Rows from block 6, named by matrix and row number. Rows with one number belong to one attention dimension. Each number is 500 + 40 x the weight over its row's rms, rounded and kept within 0 to 999. All counts start at 0. Numbers have three digits each. After the name is the row's rms in percent of the matrix's.
# v: attention query, key and value (stacked) (model.blocks.6.attn.qkv.weight, 480x160, the v third), inputs 0-79
# proj: attention output (model.blocks.6.attn.proj.weight, 160x160, transposed), outputs 0-79
v.41 096:510448500595550490522467510496502452488558511524517464548497440445463460473533461538440406539517505535436493542551566429522513503509553503496439471484545529507557626514582543475448474488500538484539501525438489443480460422478523488461484471
proj.41 104:491522442450604519506505550456554505506492539502491584486465469525491560507484503521484528433486490494545468460488516628458539446465503489577516449474560453612479471526483466445466567467497406524515545516464506569510529488567471550500504423
v.42 106:451523425426518551514521501510540468491482530484492453510548470484474511470522495446459456527483571538469448465503487522515577621521468485558448500437522486441503439489492517475535471477527472522476492519467498536512464485424440545499497550
proj.42 119:494521543514466530457528485481473519516464489475543471550464582472494458498540526526500575517530487508489522551478493455559503480452557433483527491494515494494483514508507519499531552549457558487601580490488501344521557506491493409466542508
v.43 112:456442537478528487492500463500548516504466490491412490466568562550446515525427475448485436516486507455473455481512514558513551511527441472581467469518468487460405434464451506517476513505529541490493424512545518530454473477560438573537485537
proj.43 101:525496529530469510566493508504484508537558484499562460527490382543536509509501502558470464496540455614523428465526550420533462458534512454466475506498574500519521520476586491485459491516472359533484538452480492518556510475429448490484444540
v.44 119:495568514497473494503506481555483488527477514524607462513413516524498460503463566524515567491511442477618529496448476494485516543522614464497466539500515529533551547406498422464500510523493501454483497512460476479495465468429522469460488434
proj.44 106:489515510515584572478479451500454541476505551460506457451497564452533549397565540509506520480416536489491556490483536496541522472432545506427552544469516494498471476504442550415558484544534525449493496518496521589517457469496448531498579495
v.45 098:491539567399498493516506458531441468493469526566502496447455533495506536505532535515526553498504456495581497490495463522465483517487570544470424509556512509543515475485578413467534510535481586445494472458481476468507480511522451486543470450
proj.45 107:511507485518502554495526485481499547558507464495515449478525536490588515364527545477536443515476486535426547499483494472520561490482518410442547564545492504456464550476480431477588484528509511484433490512503478515493521461418452472551520558
v.46 088:480464523535553505454457459484492508532540511584433476576535443521492555473541455480540499509484431556383535536582493449471511502511505566474527447458505552475460550475545488465549504444528559529462505513512471471467430472507476445550567519
proj.46 091:499503491530541486482500503485560495550527521459530485424512471529491456552512527501494511422542481467562476414524476575460509455478531504606550455527565426579462504506493455510503587460493405491522564465434542481527538518528492509514498443
v.47 116:545509475560476480524530518511455378534431466540538481502432532476487494505573510543509505533535523404540512519526516477492450487517504527503455531542491453545602569522541491524497553549504571536519422433446534495490486468533486489513419445
proj.47 120:505487448427543532557476524446525555489572500545473566475546524563551587464487522477451469485460572519446446489434458510414536530473474485518545459509474512554493475519492441509523460459562510528452512536471511587525545501463451565503519541
v.48 124:513569458524500557499492537533376550498486514562455489464560503484519511535484550496580529493488478484567559503457474533493478537521493531461493534482526443548524549468534422442521476557531457547492541486523459433559489518495520430575520510
proj.48 111:499542469473468499525543489510497481479547466458558507469438389526427502560476446532436503527485519503516448433552533531475469563520542546511529549530435527501499473438487585509442441522470474465556477534506520505539491518433580518424510430
v.49 116:491462512521499543467481478463506473468492405475504484526484546502418494485554475487483545543510513508439469426486507458493511475457494501480507451554474551451460417513394632505547515489477498467445417555495519532430574540525574548457534510
proj.49 115:467487544500496475465565512473551537470562479503570473490465579493552484463452536500525507419535487495452547578500451460509525484507499457480550487493522539439467517517483462460540528551510499514511609486493506579502543514543491527509530526
v.50 089:405535479486483414531448482452534474524517546539593502551430525526572490445524424543494409489485526478499441485479422534498456514449499463542506515517466504539491499511466511540519391462494431491453526461453494526513585555478495539470505469
proj.50 087:597459531543565526518514500521552508556511505460562462530494509459498432442467432545490460559557524530469513475512494483477456488493573453465499525524426559484456441533442461552522510443497537477520458432536430516485480493543506435432432521
v.51 114:511537523479517506467537534522515509573499518483472562490577502442525478506511503451472585413478544431533457526489545533523481530490482511517508544483520398572508483493455406549453549427546496511549537439522575512468451479564387511535441506
proj.51 111:508544501473475496582405525540421468491404599536421529558520427518539512530534506553552471484483490486506566472497536506512513452493475596556463472465503483465516516480570523532434436523494543493525474479546506454518470451497493513492467414
v.52 116:518465497531463556545536458509483443440493470501456429501515504493520434466510521558535459553511462552489580467487455503502542495527565570496464439485477542427506490490606543478565522602443532463454453562560462474509492513515553479505570559
proj.52 106:471464486492476553402522440469541502511508488518559491450516512529535518510447539526508542481477504512472420537516511496524537527517505421526496563511527497522446501508473491483534553520495427527488513462465471495538547541480465509506507507
v.53 076:464465475512547519536579403504484498507498514515451407539494468451536539487471535523552381489502493522531566546463452501507450501547507530568474472502547466503489518484584475432521504547441489533499503532518486486526498543464481486535556600
proj.53 068:522476478476533471486475492537504477591495480548551416444514517513503530533483525489447546489512441470542420470518512460481472527548524475535548543522429484533518530513447498508506449568506489511493481467456479473490469455502513479450507526
v.54 093:454417523498426514517548434505480448498499420507470540436529516499510473511510502518551562482519436545482617509496552497496451412485517561491470453514514534452484478505585470519580501495421549498452425520563449495467477492528485458524502517
proj.54 091:503479486487482534456478539546576474591484501574511493546491535515520511485522488458420562471482497504537483507533509451522528518463491461528536509461551548497450514462518530465508541516461489541550487451510507492484524593472512477542551533
v.55 096:501461506510576527486480416522503467527502458484516503458492514494532492597534546530506589517504484503438461450568562450490477422529560541536534532476491602499573513512496575483490532538487518453505481516565515467477468543528502513487525495
proj.55 097:456505478487545543403534492504503469473548425548506579523526502516572538461471533511472499453470528503479576544520487546526489464503462541479526548473534493545444528565500488492562493472534459579530477491514489489502567477570499452569523452
v.56 109:494559486494452528526512511490428532517437580524511512476526494526517472443483534512581415488509488478526591560435493499487548550502494492503441508474590434492468485461503405450490476558450469519481531512507479462574536493417470398527523548
proj.56 097:548521493503494496549513510522548523563555514458531420524489431514446427532480460542423530575486530545520371412520504477439460537511552453493503471494448546513531532442484521516498467500513497442478510493489491569470456472459520502424489508
v.57 087:441457481566506498488512491527537445469541488542490464509502571514456566407471483511518555488451516464507535462460428563455426481508439528485485506509493487560470475578540531422517458529535433485444516510527452529434482549506509599519557439
proj.57 090:494479508468423446448465455482471470555535486572494503505473426473538453562528495528480528469530481517462513516584518435507479464523626489536517459561512558514466486489475507538449492437491541498595449447467458457468479530473507446477489539
v.58 080:485552534517461477489418519481458451533449545493590521452477526569485488503537557566565452550512460472528501486522538437491516492490523478409452580488504483546501519517441520574507444547507475429484507461536498472598554486466510463476493484
proj.58 089:531516469517526551498539532505556495519557456444545500553516491485538427462421506598496498554484565509446571514490446514492474461504557504443530514484480529495545573516480440551556522455493520467472479464513487573489573460539538538478434452
v.59 113:501496480509459404450508581500566516492524522503522531566503510570465531466460417435479446473428515514489449485518438500464501498484407411531532526510433454523460468550490492550514454462536474464495513497458508538493538554513537558423489474
proj.59 102:507458490519494491495445533445458532516485491504510483488465492450539490490609474509520539511532463513480532508508477468523464513481591469498509396549498535441455489451442488482483491459524572501549505570466512511433455493528457519473524580
v.60 093:468542473539500510459433535536456600447477512499478477479577464447530510504574506472502533528459472559532439462499480461476455476525510457487553566517456452579525559513503490525475525490522452434507525491439494445497518532475552442533541493
proj.60 102:495509457497482462525553501436466534457552452435517549463470449480508547507462455515555474495536490491499541470494494566517487489477533532471555470531474504450573471502472542412465517492541556469539523594486530543535506473512512591463526450
v.61 090:510534546466437497503491369480531495540480479459547492483462478545555442551619500516476489511555461502434460527533556457529515508526550499582501502496496536420479467456432505592422559473381537439494470481464550515520540444477473486467469538
proj.61 082:539442532527568551503456521545517532512521537478498502556579566501532473389459507486513462502503579525529509558458481537486565482446495479467476504410497508501528585576537482478590544461544487486419535470515502542537525433520485517548468510
v.62 101:493436436562532445488511486531550488500544432532484542502496518514467492477470466472475474489436544497502429408548389588507511433494451495483579480517408551544490499590506555523502542441527468527449526511507460480508523536535585513469528512
proj.62 094:481476518491542501425576460411432480485528471505559488480453524448497500534492473527520536509570477516412531569579514527529481516489591493472535543588497533458430434446471507517470474532506445550533448505514512464495547465546481501485495470
v.63 088:447447523462473488516454512454472549501464500475577531496465501510457500509537498463524480531532437501484499531483547473509543496452492454457484491522540500422429471463459521544499431491456461437452439502464538466530590485499517449436492476
proj.63 097:535512520535487494534531506514566553491519482454538440507485555502509444452458514502492531527510511507515511500434483513489500474474468478445516448476466504455605543486473450489528546507490558459503620516503479624468454460472480548480512528
v.64 088:455526498492521527481479503493496465526479520581489544520510521471595458416505513473527429541492527516433546614479432487524560504462502465494507525501562430485422548510464383501582523473545501477460473510501481541466434450517493526586462512
proj.64 087:565572512531538433484442497479464550557551422464525485525462521532444462547504489513484503488485521468540443473559533461495425463502476476531459504548498536492460448525468580473425511451464507518506553456482571427522473447466471495553514489
v.65 095:512501563477554567561441452468604491430437490536498452472502572455494513495521477513476463519466522572462532493474559560465500582539564486448478456537510525498454562533526519487546494545493514475491453532536527478478516457449424492478554492
proj.65 085:504520501517501451492517479461512502448510474526553515542481472526530492411524483412463564502517479462519475532498495483480489557510442463437490490506526511490499515516484553479534457495434517465455478503504510417566568479451536453494453511
v.66 095:513519540478523559564447443431542490437520507544509569502512490429527529526563529509495516528487530494462480495550625506456475440499516477426485464497526459497453506527492547530476480535459549439511419470525542540459501445535419500479497537
proj.66 088:525524491515489565518535529442520485503522497490522519506529545489470437423466479434474431537528440430471505474465416503506564509503443481509475437517457488503484521561476541545514471501493405420503522524425481416503583495490532465479464462
v.67 110:529470460555553524506479487462493492433526511484482429524577469455542535465514536479453459596477542568359476494414557458509518500546513469461510417482492523475464523536505592470529448540407508516567446508476480520474484446468484495530508547
proj.67 105:496535497444479490530565521447529481497503483495499564507430542460495491564501500522589486574513439475584614533450491587493541459514461580490461500458521454580556530517562538541417479525490497453501567553461512429516513484520491526490442446
v.68 096:456510549489473504463479492530543559539464513604527419523481558565533490465488468479522561507489456504526483519475438557481530554449555473512568519492485501461493535461433431498472504379521469487466491476511552513420468530483450487552455484
proj.68 097:502552453507568501541398455439459483450449593484507514477408465556463498451578551523483480425557476463460464499543511443515456551447500459485462516531487471544471475518504520499530437533505469469513500467561504537544496497479402464535495416
v.69 118:519502555507485510492474442548515511477486532523500399468471568556476446509495522511521516518468423531560507439429426537463529520492538506459424525604496532516511541460512554449463503522484514464474469561469456453506534468499474533504533434
proj.69 122:503505457444510466524500437538497482518479514528531549466481420575528544473562533471536506475552528487487485545493571474439511538456473504475533549490578469516489526487489461522539465530503491469474407476580523550498490466407469455554445508
v.70 102:511492555535574531466473512439530548506456495573522523522534553495562572478539482509573508520500464494507547540522521559458480527455467504476507439447508508465400438510461442545505481469505525544477519419543539536457486528544450440595486547
proj.70 106:498537466501513519562408485461441501446490599469412553524526465469470461471514500522506446495508522456495475433514537460534457510462518474494495461557424482524502450495460587532442495507484450486493527552555521453570539480506490553483509442
v.71 095:465554477500438462509516441496506501610550528505526505533508525512508483554423505491574515481520474476522457512539445574510573567526521494576546513475431539495456486390441382523524510464541460485477532482489543442527413537543483529550467447
proj.71 095:529457498532616509490475522479451504512525524452499490456419462565449584533536486463448527469495507543498407549576494459526465544475526444462492518491579430527500458548463450401526519475519499519493481472512492558514454540462473500510584498
v.72 104:506524402469481487462470463561479423527479585459499459527480461513520433516473563468457476536480536475446468510445485442502544549542486465507493543532490475483590530460506562442514505559518539473573464535410500550487468434414493506518473487
proj.72 108:537515565485485445463573551535530500546510411481581510542452601537484552582455513522481546493526473516447529595517487525451527460515463586476482472474538510506475488496511495483489517522467557496488497476456524445493461520519477484479481553
v.73 096:516471407496452426504499560511430470552509526412500594527463412534463484510500550484490543469530515484482485502530497428510470436502450537536504524448505483457606483489516524508406511508493499506529509495441497525542478512485573520473490511
proj.73 096:485450523481483521452555528516521468524510441523529431525485564406473507548443517559532479513498495541479524529502458579538508467512536575528493464485505490488500509510510487490494550495522546527526521495443493539471466525572520542504524540
v.74 098:470436453419482493516409479511466515462509489500524539518468506470477523494518497464445508509547582514522508498531569517448495500438521531505487545478542482458485537510491488483478476501527486481501431480461511443458430509484503538471480474
proj.74 100:488506514532526514439531561456527487555523396495584463536434532428515441510488515463475544440480524486463503455473585441568501459500520526442542466477512518520438508484470538483467594499449477543583542427533504487553582486505513476515508510
v.75 116:504477512538481503484451469460516575422548472518481413441482513467563468466539491542523451518439426600494502491439499529490483486481578472460502497557469535539502546488575543499472474513456468501473498531574449442577544487488540458444551491
proj.75 110:475482451476523493509482498536506449480442551519474531467525437526597453418506525436506480568499522476515566512508475515478535515491421495539478592479511520537530514497500513560500469499524589450459478506499507530433497460503514550518417402
v.76 128:519441448549530444543516548463477470511560472417445523481542483502495516509410484499467493453551487508487492462497521503554475398530499503524466452489504508559536446477542479500509485526521472484540500534517442442501502566515576532456522484
proj.76 121:497463526470563511431581520563545539530541492481524461526498487443455560532565496529544487604424524560621492481460468541504520451519579476514544523448507491480513513507510427452486541466506489502453481504460498552434474526495544486528493575
v.77 094:460456493457462448505534489516431500566525504483492610535482510515464505540492522476500551469522560436537510475540536452515502487464457586549507585487552528523522475473516492484431503420562509479466585526493564459505467556531554544505500520
proj.77 088:522496516530488522463533471538520515510562514529498396482599486452468513512499515486534537459514543513486475502465502498537505458525552544574565461529475505448437516481460422413462531461457542537497513469457511585397462460470562435515535523
v.78 091:519505492559535504533437489511524452428472469498507417451585539439537499487457539508506427581461489578455515539427526539507484503531515480495464387510480495560463522533547531486545488586461532538507426531527430453521477472493509478479542468
proj.78 080:538547525465501424473518537479487532463495462486494539562465441536546431493469499513490539624448536509557526495512522501480549510567494524488460539489553514546534499490511596522452529510500507498497467486503519457571582502542554555464508475
v.79 094:482473438540500467520493516464511514438529487503514472489532469470513586491483534479461473507548566565402482471459587474489472500508540464507530419440517493483471485495504522467497434517469460508552388475490498516430433501448535520441479507
proj.79 104:457488502471531522510555523403521489523495482483543528506379540444498514530515491558535538514492440479554541505479489558541527503498501536415499474450484480562533518497535544467481466491523465496543588524510478437576554513556451532520506458
v.80 093:487523597498571473483488583496502452436418495519393455537554431468468510449480504461518497543495501496419509395480506453447493553506510511512515504507487442463462497521490491450543457483510513465540511485522393479438513504494534517503557410
proj.80 097:458513426509507543483453512572508487487495442509586507510545545526563527464491479504454504503461475536505474567549543454468596484448567506493442510510601514508481521462484590488464456490470442523407476586468455546496515492490586470437488514
v.81 086:469435529541532490483510485490480453458488517506487439546521455450463516421498497490515472498446526463400441379445545489500508502521546479468518501511427491518454519510486527498520486446533492504526506496569432480412495556488513576494500466
proj.81 083:497560457511490581576474510555469480454495452483589493460564536557496527485522494562508486493496463494533479499539484431503559533482502526537459452580535503541459498512479535509485456495554449543439495507425517544570537472524528463436522434
v.82 111:524437471485506502440551538555471555522498447439561595466427504476463514587464497463451525462440560476585443520542548493513471485493441500518459461493502496597524518528427504507469545491507539510496534479468610561521511445577479475447447503
proj.82 108:528522531527466468538480502466505511562462604579447507526461413486492429457536461547514452479598504434484536506426420552508482476556498433482557511495464497561461544504503450538527527502490532493598546447485427477534504516519482515559484469
v.83 093:593490533478480525496574549531503539467532497474480500481491485536533431534445438466489548468496444484477491440462479498522514482541504447546532523488416510541463457538448512543521510441498500432501524543488474538488597535605524535459543419
proj.83 080:474504465528549512511474524495506496469517474475469485457607477447453531543513455517462497496475525507530554551517511475484530437475555602476512483463542467472442524426531528479419508498514471457520500523473523487464480406467502532521610440
v.84 104:531437528490456533435548499570518525548474495475501526465451480536481506511429517463485500498512529466528446478563509542500537453498430499560486471462503551502527504596410509516560588512524555508461522475502516593447538452542434497555458533
proj.84 094:537495468546533497521495523501448511566461512582465470473480515431522453450573458503540506520502481524499499476458527519542472492506557462409496576500475489573475530461520428577516530475487514522529541502513478446485458538565448553489446430
v.85 106:440552485535477485473396425444515471498513520546519438483567532494534521448611520532511501518542474520439540550496499500493514519482554519489520514512534582403520513440581518509503454502485463538518405527539462454527458506356480488514518555
proj.85 099:457444553504495513495578503456497495482594526478512543500423559500487514558528495467499528542467503515511457412527519474519499522531439474594451414534490493467529451524469526505539518455522513475492515467488546491503489519467478465475455525
v.86 080:539496451532510580510453579495547479512486579514520513502523464503528550542552499560421472540488531522549523511515536553517466521563530462439483472479481460634491551479549439492485424577544437522526527483489486491574499480488496493462526514
proj.86 088:461561550437549484465433450451528485513468459500447485555496456559497452462498532476509507478520476477515507512501472504503461506481489501472588508527507495442465417481488510538544540488473561444488518489587436511490468498517479450549537520
v.87 109:447448484526572511453558528470547555499506525492448463529522425499472543491519498388426484515486572524379437441536519490480540539525514481457519506458516522501479523506504512487548518494496485566528456524536498550486521472414482493507470573
proj.87 108:468507534551509475499467489533427421498445514516512575444467528515554422448542443482462557543520426460517523495485518478499500492512437499508490524552515444536466510509484491543483506409480548448479525493500521470563532501490457509482459391
v.88 094:516493395545488542476417501492589436535474534544507523466534474529570577514564546543482525521481450529510549541535494539567517495493540504440514451505535527528557558443550513486448447541555474608504501464534405510546452519407455477523500582
proj.88 092:500541551453468530513514426452528483532505503506467428508467543512474425479445514517507469505518516494556424463514491494538477514538530440477531547554424459432469415575474464552591565501470524413487525419578500553501492483478427488499499540
v.89 092:530451573478577540571537534530529510452509475496471442528486450469431524425516506499473443537466515500465467448477509495447492519510562450463524516473451480487477545555548437493573441535498514496528491519508500540533501498491515485455524464
proj.89 093:435512475491537546434469550515553479548519476492533490537528448522550509491467452482429513468465522504451447544536533488447594471485479506485479484507581504569442525450495605525467515484476515537475481534493486545507521543543538502518499535
v.90 094:470540504508510501524494431468421499460467501507531501500483549477507487536519472541491523527519497493565546564486533464527462495505531575549501504516522405438448495489548473465436548470506492503478467455495547431476456555582487479469522478
proj.90 097:515444513434509493511432496524538508457473541486481563579507547560488523549530528493405564485522536463481483504507485535471484500475504478536562468464548543453580479505493509444510469532529474521506477482468562481459524498452510487535562579
v.91 109:484531414494431466427407458501505522539512481563491535538518537492552446449527534494467560494474517496486470551467461489525504492409481470445598448512546575481545536484475568507526482488482505578499482515467492498501506498392531417513435549
proj.91 110:505483548523457541549565479455503476453511494442518472482418480502470528561508501535519443471567473557549514464570546420494536472538447556517409440497476462507524486526538453500580521507506491399498496433497578486561486434504421524547460450
v.92 097:489517509492510475466540443448424503504466491509530476474441512532476474514493458459530469516538520464591500516539517516473536473462533555514482474503572456390439470476460469445472559512500518473470464460526532463479480495599477465544453550
proj.92 097:550439499463520436513441562560477539499498554545505605538479526513508533539485501511456542516489554439453509480435496606495421504533517430509528500448514536539544549489542528493441419539515543568527485521467518430512507544491553514472472512
v.93 100:475463421510472476468530456490458539555549502529519537543427451496546413457493512421483525468468472505417444457466551541556521476457545464467568488535515530445446439473458568503524547441435501531517504416508454496466543581497499514517470536
proj.93 108:504487548529462438545491530514445441446449483451573538483534520538457511543500471563509471530513491471534539524555469471497488496590510497510452471516496456529549521512540470483442486529537473450498476457466585469568546429480460541463531430
v.94 099:506440470499554568463548574519587523473519513487458525552504361508468538504497520449415471494470597498414442428478506499509513477525493468481464532489491507645467540528479540509476475504469473542517562524516539562509574494478524525472462522
proj.94 097:480579534541526454488510419501415440469437448536443492438568458504509401449520498484559453497530421478549526542513507501524537514487517543476517561559474462483459485469507483557494499472476503436480507487537459497552518422492446455524525439
v.95 086:421467488485428496470551431462472532532572469522474458536457438502477430458522498433480494523516534473443437508467546475521520494436517465490499496488552510460445496558476494516543547464441521516454464504531479497547535501468541418495417553
proj.95 082:472433519541556474473465475560431472505463546494520583507449514496515475563551450514426532520482529449488503499528554544481535507531547537587437480500522494554533586473529516528431469473540526508535467475477600431496555486478475531509470493
v.96 114:453398414448442562558577537508485574448529494540450528556511413557520468516555466470474488462509453535469539500605493492563461459500516487508499462492460502545512478537530558575479416518495470514517529512524492526490519552452480477465539530
proj.96 126:516495563552565458471422476432482456490444508479496556448489530466467445486542539557508519512534523455504427436458539494459425493457534453526544541549464525554503456504477511549516516501458492459583548482512515528519496518499543486514489404
v.97 075:562493443549463407462412456516548456492525527473562434487504547497526513474484480574494497465487532497541457538417528487507470503527448471546513452529529493510482542504485408462513613480522566526521472512469459493545461523500490499513472431
proj.97 074:471485520488544573492501530565546474505433541505478480555535493438510572500531515535484485511538500560484523465568441515530584465571547480523428510443476535459480581503510528479447475510477453471433519497527540510421466481544477574512509510
v.98 096:593494498519485488500490530475419481502529530475398513512533429477497519539568522580516520496525499496409598497544531466525475525492507558511437452601453548519499425476519608514442400560409542520534482509477530503507567561468514521463590555
proj.98 107:499504494519506476489483455538541470562582417461552553442466551521565564518455553540493490523533538522501466477538505508502465441464561438575579529462497548461556505485493411519567482493571521424444507540517561497425500527465565488541456491
v.99 104:492516524516465494521476475587540507486491505556491524553623479499533463504505530552533520508439547479526521506504426627464502542521478524573478459451460455522521554530578419551478519435544528525495558521505510527540453451490481541523504502
proj.99 121:525488438490502459488527565382461492524545603481479463489443471537418426524410470413434495448490508497437477509475478450471463543489454507460527497589525470579524490515476551483572514518526493511535510507493414528512539486524535501480496469
v.100 085:469521531489429561485450484580485505452487518495425517571577518521517509481486467517441506534491488543549498487468429540494586558543452488520409463521490450554452529551546543523504463478553465466521525627498457517571561498449502562471480502
proj.100 088:569510437511420462522553491476404459504583491497506453403525458582476435580408460477503512497486439465485465559510495488492469543452514559500467503566509523495557552463491485491498490481524563551493517544515487481492471447565520419425474458
v.101 094:484487503470521501501586494491481517506568516527467546472462482506407436493588475443479535508520505465460477475559505463460460436443533465503570577455470489483537445522461516551489506469463478492493504479475588530473516449509549501463534516
proj.101 081:478475572459441543596511478508472554444504426526476517498534500494517517419498523538514418470475467492527533486459487450492470568491502487427464469467501520502488483487510503437527459540496460551516481500567517433566521561429409519519575500
v.102 092:571608498520474476478443463508442453470517438475447494532520453494477533532534518555476534516499440462527542531465450513480445504470508520471514497518495565534496435494505533487478453553443509505498557542439544511516561548527571513487551519
proj.102 093:489505441507496471529541437537423485448539435496459564462545535539539482574441518444521470489487545530494414447520488515499493577554509482545407519484482547475517470474503429469524467451581492522448469464559568490556490507501457525480433501
v.103 093:556509528517489395500530497464495448515510519455457511397447545473512485470474486490551455467535494499431517464525518506496515503541510533555460455560424527447517480511505507415496523470480514545494396467493505453515448475539508490507510487
proj.103 101:472474497486503551547503521536549543550514462501551481570428529478549606450538469578479477568489528514509469539593529498557499410511483410538579494415529515435472544496523473497520506519484492456439536522492530479417547500457511505508514545
v.104 086:504431489446434479515530469443532530468536512512371561484502471490476438428493514474508519491505474509507542452410522445514532470499503528493471469520470494466451481523550554515499427478493540556508486499586468476560539510492455531441529455
proj.104 073:512493554485528533477508481501540469561476558479545493436548499537515516548469489517514503551478457476507547499450506503522558451528435593573472514542481524515599549494476458557406468513572549461568550531522550506456510467454573491494496522
v.105 084:441526519543473489513449461521524525486510486516586470577515510480507520523413490524463496523466495546528433520451463533498554583443530466490508524465553525575459534474519469485515507499525477473483608525477487529545535517471505531480461554
proj.105 090:535500478505477464447559535489480487503511553516456490465537460539415431541490480423478519461525484492478537480435454516465544526470500560510459494581564526585530485467458531478481553443474520536499450467476436525542495504534506484458481492
v.106 101:585539522581522482517505571511411437498454489473497537555546441466483485551603519525531489505488527459443585532603529517482475503513504552508474522495527511465577539527519520541472553519448546476539459501417580521518505446468519493524542518
proj.106 105:492425431492469465529526482508490509516547453508516535539441540564520527465436435448470480463496549506523448527530451478469421469480537394507612524455495451528436482549458443461615482524544483513475502495513474487411519553508509514471511505
v.107 111:413537491443490525465501434514560589527474565534537515494534585505493465467451516453441541547459521498567447462437451525465564522511474426452523491465473465542449489487503419522531459418567431484492518537517498506490541508481450561492458488
proj.107 119:508559544487503530497482536431500495459548594508482448482536431502390457512498507458464526506512483503457558498457531460515535556510463603446434433580529506500536539461490586514438556503480536531583489494481451472599467440506521464459555537
v.108 091:547547494473519408483452501554586454506505503548460485460535572489499498476455514508445531497485495500548514467436438507488486442538471523530524476488494521452487506521552436494438537474534576518564439529498514501514444452487532544564538423
proj.108 091:457441500460492496538558528444490506487501577510497457504464492589495573535421477520539423470455461522479502536507452452533563522534402535508421490511493468493498596551534475524494471549525503477441560489492491459470477469498438518497498530
v.109 101:411511507462508534506532494459507545474511460482516555534491465511469468451516504464538527517520486489545425530524472512516505484445508450439533595462494475508544462475473510518533462488533456507436605519528499490505615495508513523492423554
proj.109 105:544495491545461501478491454521409496450459476515431473493597463455511392517523565491499509487476460479516511474421544496475512576552496599445428498505521529509505420456464562492447484492433545527536438529529492501560435510510495490473491456
v.110 094:525507452537503435514503518537491479542516502511522443437499513561544472510525545493593465474465520527429560489508510533533469519534508451517472494492467451495515552475488362488464567507492448494440496464505464469415397492492509474509472551
proj.110 098:517521517507504524498426557440574502494430562491516554573463494439495519482545491540459476518509551511508520479586532499493499466502517437510572522483543474523412451511504594460547525509434446499507535494492510538503534511548456549499499459
v.111 117:509617545484523497456424434465508462557495491490561470441491579498501528479454494578551543534529484413548439507387494518466503540473515470510515546530501488496473509428468437479516533505458476491473486517505530481510504490553483516518460437
proj.111 121:491508452510475530532567494557482525451576475477467472537560476478566499516463477449485472517453496562502514533579484504549618543558477542455383433443514517442522544462531492460481475462558542521455460520526501485551438451481454534519512589
v.112 123:478513526471455527538442519477508486547522518576565526544513505517577453475535451516463509514534504460505457520531511542457503490522449494516485505510467463493469531526442431626431489470535506476438480403476520472453502508561466569511412533
proj.112 107:541539429523475538525497441444540579538521486405563497448505516517526456508427528560564449456457544497552473450509475470448485460522563471512513520478450554520578526519566502469489493561507441463466535582529501549499525510501519491537493524
v.113 093:521525479496525488531477477579524518525503544499499466498499466431462488446551536551500573519516487485470527487434476464571497451531550478462481427543507455482536461475532477473439472536504519412567480473517490477527515516480443527452512540
proj.113 100:428536524502485497543512479481456460419498501513405491540565465476530519476543560472516525525485577577537579530481513501550460564454436553482422546474509508472520424520514544496467445538494518506582463508479556485511428491410503527456531483
v.114 095:448559548450491502459554475577500538554460505608554538499464526477540509474518526486515527478504477444566453521531431518459493476565473454439516529472475514549535470535464441551434453466537481472523513455500509550509527437495438505448401494
proj.114 095:448533430503518458521481434427482519476507487468471525448542493559479544455542535490506481474528531507507487551508552477528500467434535458430535502473523421498488500501525471531557478495495466486487524479538523496484478470407465477485476487
v.115 102:475516487518509491524439510570444497483506477474517459479483415453449474491580517515473626487540518505468487504527486459536472453511537527538516458534514519430565524459551462483399490536491487434544527528521490481491508542505472492431534493
proj.115 099:409525531483532493538526475525534476518473533528477480489558451473552536493540543506589451489490554529532545564502495569504432522498417566468455518473462505448504463524552473560484415516466505552524456468514461515496439446451439562501451539
v.116 100:517499446562507560547479465512534477502549522459509439538585450481501518483569527549463507487508573482374498453536527402587520476559505498514479453517491470475562514505469544511488543481508524416552471473509489533477473518478464589526490583
proj.116 102:475506542478497487511501545559470474443479552531496524541497538533549587507510539466537507471521511545576592538522440554466478548488418563588453513467507509440510474516539502481419429536503504511506437549463477505485404478484469539484515550
v.117 092:547533504488530516554508456521403523518533487493526502463507484545469592559502530537485542518497518486484438505578545524489440578449528470447433493534456531485487446462519516485468456624517510510501569490516574515545505565496505544495558531
proj.117 087:433528516506437483526484427596526480525427541518462455461535495537525505485550479464514465486481497538552523479502474444513545524485525528474494523525454472408556483443556465439519421540483540513433492575565507547541493461462495496446447498
v.118 112:493461557522523439445575495494517457433425499569430457546483518497525496511463521472539429505511480479534482492479439496447514509569433512522487525456457504494447434514425469491539498479497449556451508495537483492478584424560460495486475467
proj.118 112:493517480476453494507504472450494562575555467474516563387532454527463502555511501536526508546508439506429480465527537508479507452489535441537538472476504450557504580530530437540507544449514464474472486458518505471539540551438523480483439540
v.119 078:465469514558536509465607522459562525416516525583531526572548481491566476404466516490520469514495531532454546530509509428523514486575436464502474501448489458508499527592432473563486473418517536453531452435521490491474448456568478533456439524
proj.119 080:457547497493469464508533464402480508461500513486476527477512532468513541454468553517491495467498552457568554536437526530487516493433442462534458540488529443505533518538542478444478536470503436495504448464420579459514508525439451527457501518
v.120 083:451505450508536477465520545513483505556565543547544485542517505554545496399441531465506561554505499534541572486494474476539587514541471492464461514461560469442509468493479470478519513515553515457505401467481444467509377522510564549496507549
proj.120 089:531535544493483507536459488448474483433510514453443528493459492404525479468507481561486473512461563491564496473451538477527451470466506513514473560509463488494514452592488580490526571517461515442548498454445592544523541489500436544498507439
v.121 094:510480531479483511516535557505453495583579497520482524545529523533516465485433478494515483534512496478484513457477463543454571554530437515534442521543510473536466519519446438521511467465573530481403416475493440484504491537548510599572488495
proj.121 087:555466435510462540468431500445575512539522490469577474514421461470549426503496464521472531449428493480506476430495460491466542485501581494557540495506503583518574570487554523516534543554495522488520533538476489555511560548623541499485513538